Weights of a small spectrogram enhancement model: arch unet.
Rows from block 3 of a small spectrogram enhancement model, named by matrix and row number. Rows with one number belong to one channel. Each number is 128 + 32 x the weight over its row's rms, rounded and kept within 0 to 255. All counts start at 0. Numbers have three digits each. After the name is the row's rms in percent of the matrix's.
After each channel's rows are labels from the 100 clips, of 14976, where the channel reaches its highest value: "strongest on" is what is common among them; "peak in band" is the frequency band that holds the peak. Only what is clearly more common there than usual is listed. The data: synthesised imitations of 52 everyday sounds, one a clip. In brackets: how many of the 100.
# convs0: first 3x3 conv (model.enc.1.0.convs.0.weight, 64x64x3x3, each kernel summed), inputs 0-63
# convs1: second 3x3 conv (model.enc.1.0.convs.1.weight, 64x64x3x3, transposed, each kernel summed), outputs 0-63

convs0.60 108:106134149105172091127192155126072100174076129114142118079176133101111134132095100177095122134145142073107124159115119085109095149173110115115116088192144101052149099149143082080098103163102091
convs1.60 089:151189111181067211141084122166141111143157118121106146135147108119114144142088165119145127108154096211116134072105104150126153147098125166123112198084113150193120169088130170134132109089138136
strongest on: engine (27)
peak in band: 500 to 1000 Hz (43)

convs0.33 094:116135106108124122104092108104165120115140091062167137091069119091130088142153128135142149110045053195176098155088119141136100109127168141133118158080132147121118122143153105142142216153150179
convs1.33 077:144131126154095141126081188171102189135112154187098096181157099183090143134111150145143178115127156063153162118151150125074167128152113110100135084138155097135079126089108125078121105110147054
strongest on: household (51)
peak in band: 0 to 250 Hz (85)

convs0.46 090:127118118107113129099135137121147071130167139127136145187111143112114078129169121128132164099047158145131161178134141105084091115113107097025119096070180134051122134103100146162111148108088101
convs1.46 103:120137143222107098108133169105089179136127156109109154075118107144132166130122118152140108123179104153162153130157142059132153137108136134184137099180056091166158098104164105077108075157116092
strongest on: quiet level (59)
peak in band: 250 to 500 Hz (54)

convs0.13 108:182125128114075114122135146103112083138112127105080154043103111131129116170097100133163150175172142203139168060163128102119081141082103099097106096157090136102134153170172128159158169144156120
convs1.13 097:125133179120148138123090125186114134098128101146153109169190136148135140093135135124115104139090082027127091153071142125105121085179140151107117143148186115112143088061076140128081077154105157
strongest on: signals (63); church bell (54)
peak in band: 500 to 1000 Hz (50)

convs0.11 132:109055092106164148091117061178142167147078109112098106137086116126154143138132183124119117128161084128125080114148110138079116039131152172146142164152206077140079147114132158144140123134137121
convs1.11 130:083178110160094152116109217088154099048137120184143175083154125154104098098108073122149128119092166110125148131126154095135158188147137078120155147116151121095167152112107093135134137183164146
strongest on: animals (61); fly buzzing (36)
peak in band: 500 to 1000 Hz (42)

convs0.8 095:094138135112122093124154122104160175148186119130138117155154122133117068083145085111089135097132167085099123122115122066094105135090138108097131159083087072125136115088134169156218102210165129
convs1.8 094:154097137108080135148086102151100083196045120099137148107116120085108152115111194130150131155128130113120154084133148194105124097163123153139159095171132173134136088179088124165075135107088074
strongest on: thunder (31); car passing (30)
peak in band: 0 to 250 Hz (67)

convs0.58 093:108141135114100073139109117117069140160123063125151134108114149105140093172148123146160115124109118139198175093147129131129102100128095125116123104095103043116092050149100152080158042113174120
convs1.58 101:158089124116147170122136133150195057095117199119099122170107123145096161146079162114111148117147135133087078153098132125158151182144098137141093147203158154179141156109176078109074125132093139
strongest on: reverberation (60); text has "room" (60); text has "reverberant" (60)
peak in band: 1000 to 2000 Hz (44)

convs0.37 105:084139128112079121156079157124118115065178123108174124126112078111139079191158100116147152151072111138102096183120125195072136076114128134162104138106125145133127143114177174187142185148132154
convs1.37 095:096124100130148125059103087116167113111114148141094134113109177132136170106127151128144158097146157120226158129176140074171088149139134089084163057132175090143110127116117053102122096110152104
strongest on: thin (high-pass) (30)
peak in band: 0 to 250 Hz (68)

convs0.51 093:140172121121150148135160183120138177136155132050086101087111132153113114127131045095170096139136162103107098101076137197130107092124124087151112116116137175172070177139107095114110158113075150
convs1.51 092:085110159195103106106132135111090098096110127108170203136116101164170090124120145089149178111151124149116146033184157079069146132117151100135146144144142081107179153127160158156124082127126119
strongest on: household (67); door slam (31)
peak in band: 0 to 250 Hz (64)

convs0.3 087:124115126103119111101123153128148066116096164084086145111110165135098107125140132130142117104126183170170093155099049165096049102162113086075114127125174144105111098082086100151163180154170160
convs1.3 080:118121130144129121149111107164135149181139057159124123148125126058128175116132153113117122156070085067131195144154198105096131156121136114144089133143175095115142130198184184108096114090088117
strongest on: animals (43)
peak in band: 250 to 500 Hz (37); 500 to 1000 Hz (34)

convs0.21 095:075075120122090136128160098165151145131122104114118136115103173146153120182140087078122143125211127146079113063125105182106148139106116108224171114104140131094131115087103133122199132153154109
convs1.21 108:130153159058119090102138121127124141109117174093158108155094074117107115144135214146156042135092123123112126111161126136129135140107147165075137119188107071169173107082173151156149163090156148
strongest on: nature (43); thunder (30)
peak in band: 250 to 500 Hz (38)

convs0.41 114:111100167104107087154156179131121135091168121150114092181191119100079113171114096138117123117093089126205119136102126155187087138110171111133092090108158174144162098170154142165159108056143121
convs1.41 112:115161116160145159063120133114131133171137139103152133077053112142140093076161097126138132121140135101086130177130131059063168108140109151123154185159091109108122190087095137123064127183146155
strongest on: clipping (25); text has "clipped" (25)
peak in band: 0 to 250 Hz (54)

convs0.49 099:131168068139151115165106101143115144177107114104128116174089099113157130170114154090164122137162180224193172142151110127102135166141169155087113078119134097097150114134126106131103107061104078
convs1.49 078:163112214124125132106138176134138123106146112113114168105144189101120092129115102126102155119070121071066115120104158124170146092099098115163107189073165144154070127099095118115154103160176185
strongest on: thin (high-pass) (31); vacuum cleaner (26)
peak in band: 0 to 250 Hz (81)

convs0.34 103:166170187176119206158095153073126141103150129107141122112099104165106133105143149119084165143088087141111090150157106113104126115069119132191102123111105158143143155116077092145124169036109113
convs1.34 084:048123093124156096117175106208105125133121129133127100143132120111169095091116092062148097146100183131148178111179165106118133118186152115092165173190115111116116150111165137133085146180145101
strongest on: machines and effects (91); laser zap (88)
peak in band: 500 to 1000 Hz (53); 250 to 500 Hz (40)

convs0.47 085:133096126120132144123090122178146191072143131125088124071077124118101074096146125134112136149150207104186095130119160202108116117136077144140128072116132134122112138110075105114130214111112092
convs1.47 083:118137138123103131085121137088133095171124109115125124145149112113138121164103106084140186167121052136099146161167123000143110138084158076141109171150143139125128114124130125182141069081123168
strongest on: thin (high-pass) (37)
peak in band: 0 to 250 Hz (74)

convs0.7 119:128094152117137147194118138122132132178195098137168107106107136085139094132146114126150129125086126107124142103145105079173108192186177222139142147141169149112149117172114092137104147048167128
convs1.7 132:145185133150131107103145154124092125073067186156109151107165081178130146092156166125142131122163092127130117132110123182135169150116114082108086122131086118156169159027126131153189138172159117
strongest on: animals (35)
peak in band: 250 to 500 Hz (41)

convs0.53 093:153138151097085144162081118147108113121118090121119147079092089134126117152083045097139048119108097091091092116072066101140112119129074123087142117091101075114087099080113107117137133128107177
convs1.53 127:100095086143204122143177155108163143101159129161195136155167184110112145104156193118127162144142137149133153151143155147163171124124173157196108103102152180161203169126112137127151145134131085
strongest on: nature (41); thin (high-pass) (40); waves (25)
peak in band: 0 to 250 Hz (81)

convs0.18 098:108148116118111075120182062118097128091105094164144102129091108154141139116125071126148121126112119134116184179144128138096087134080184114102141186104144181115102161096041197105151104147106153
convs1.18 091:124109114105151105145089199142166081190136184086161136113151161119171148185121169121112120113185123136139056105130152148153168119151117110139143068137098089110088109142215097099102117104127119
strongest on: people (43)
peak in band: 0 to 250 Hz (66)

convs0.48 099:124094113078126140108138118112159109157114102133128116145164137122099185131107088133150039103146109136148164108107090195165105183105122128167117063124119097136127142136150132115192068154189203
convs1.48 143:133167152164121106165133149159102158105130127124098134109057140149190098168110152086127244102142131132116073080137172111063139073156140085088167175114143129113126121157150130136115149108131124
strongest on: white noise (76)
peak in band: 4000 to 8000 Hz (96)

convs0.32 119:113070117092152126112146088127114145131154068119178074080173138096123196126122121138144114164127191163153140227121123079160117156130166181062118100149149127127133145163100160127121156140136107
convs1.32 125:188172141159096129123083221145134109103104165120076157173094108152124109134101167118099180105088055129138100055109151187082121129143118083158127152102121130121115133083137086100141125138134127
strongest on: nature (40); thunder (39)
peak in band: 0 to 250 Hz (82)

convs0.62 091:050130127075090077117162081115078133081085120138154110097114125107137118122160082129169120140110044097118092182064106207108094143159133133121132112127140116122113082078139144132095127139118152
convs1.62 096:171094089167155114155077176143146122148173124065101145173153133138131140152140172104109116138174144113150218159170184055133124165104134136108104187111126100151113168139099120159114129066127136
strongest on: animals (38); clipping (31); text has "clipped" (31)
peak in band: 0 to 250 Hz (97)

convs0.26 103:135168199165095129180081176137126146148162117088124132176137124130120101110107123151152157124167155128128106112168128165111141086167084125163144172113141164137119101168193110187087153082081055
convs1.26 087:107061066113147114098139073090111138086117155153110148089115152121154110145093157116145121153111138144129195134078116106170137165121116101160137073182153123137155153078040139112174113149165183
strongest on: household (60); ball bouncing (28)
peak in band: 0 to 250 Hz (75)

convs0.17 106:154166136130141157179110114157119147191167084157153093215110123132148138095111127166096148132086099127199109110212143065142160155166167126172128151160105124152107136138144104128080101100124099
convs1.17 083:095118089147144123105165165111124113089055171115135118075126126104113085124133129074161081092160162151041152134057117171152152093091066162148195148105143117138148149141107138114151154126112140
strongest on: laser zap (31); barking (30)
peak in band: 500 to 1000 Hz (40)

convs0.31 091:174156173142155122131106165093077076111102146186149153106138140195173096099151103131128210104140107091122134147157121157104075144156073100200114173094145103085090114093114109108133111130132110
convs1.31 081:102111065106115151177134076165121173068100106073127148086119123070141141113133091150133080168134161138117158136094120131094152108078158140094163066122070168125129123176157154114062127122085144
strongest on: household (58); ball bouncing (30)
peak in band: 0 to 250 Hz (85)

convs0.9 100:130142108121087122129118082118097119118143144078201128144138148090082114135157124112140127117121169125085185120109157072111106143154150089106083163138107207186141145084089067082125195154088139
convs1.9 103:108093162151204088096114179115159114149148142128095159077146131147107142094108084089107143185129115156235114127134110141119119124107112158103163105114154124077152162130134145179175059162140143
strongest on: nature (45); thunder (31)
peak in band: 0 to 250 Hz (70)

convs0.42 082:124158180097161121122136127114155132119126075096082127115102137157099129165100124109148077122071162092220124155114112086102144121108145099161133123125150089111127063105141143149158010127094136
convs1.42 086:168094137132150141123113109147128116179123186138149137144100130071108097078142157135103196133187087139055169129087150103150131159129141106092105184119152195146098189165084098106140164102121104
strongest on: mains hum (49)
peak in band: 250 to 500 Hz (46); 0 to 250 Hz (42)

convs0.23 132:116096171129086136179065106144157112038141098103107120086159115128104162147138109195147086167155142118129126172133116145186077147154135177052081117131096096153160110095131142151145135098109132
convs1.23 120:111156128145119124095138137137114137185115148129145164136100142113188091138123096076167254099163131128154126052144120088083145104110119071169174127098173141088098131135109134110128109140169117
strongest on: machines and effects (52); white noise (37)
peak in band: 4000 to 8000 Hz (55)

convs0.4 087:166102111145118146096176130130112126175170174111122157222145093118126146106134126115129152123105126073078115200134109084127094190038142136086133099153095129149139147167114109094155088122093113
convs1.4 084:090171133099113100200129126153148107086152070151110127052099133136114141133162181128120111143130171182154091059087109151148144134200110129171101179072104137113136096106156134146166160136105138
strongest on: household (59); door slam (30)
peak in band: 250 to 500 Hz (38)

convs0.2 069:114142121136165101127122119072123122045153167080104116103134122109131121148195113180125078165135128118118115114115153112072141102089114122139096081181138071086147128216132176164101076108135106
convs1.2 141:181085108154109193168130120152155090204074138170075116188115103116100127131070137122083166101133112174130113137136124153171123152150110094101100158068105178157143124076139120111171132128133163
strongest on: nature (34)
peak in band: 0 to 250 Hz (35)

convs0.52 091:085135099178139151144101130116132128127179130132142129137105103166149134185091135084124100158141148185210095118159219127129126108141105121128126167111128109133062162160064080084132139090177102
convs1.52 077:174148204079107123114156117141190138133107117096119162081117158073185123113143094106111169135096161096049149126123097149132122113076126128140120075097166160128168128089154150192083113135107157
strongest on: vacuum cleaner (39); thin (high-pass) (36)
peak in band: 0 to 250 Hz (100)

convs0.1 097:137119116107140145096131117155129091215084151120118127093147152045122138145160128140150109099137147189146183122158136157141154117076146169075114122118148148119130138115177143092092208113047097
convs1.1 088:126152137150126114173114148125165148041149091172092143164067089146106123109092172172109138132155131114175108145054090112114147096216146084136129128098140123152124102131104114150180097160117178
strongest on: machines and effects (56); vacuum cleaner (47)
peak in band: 0 to 250 Hz (92)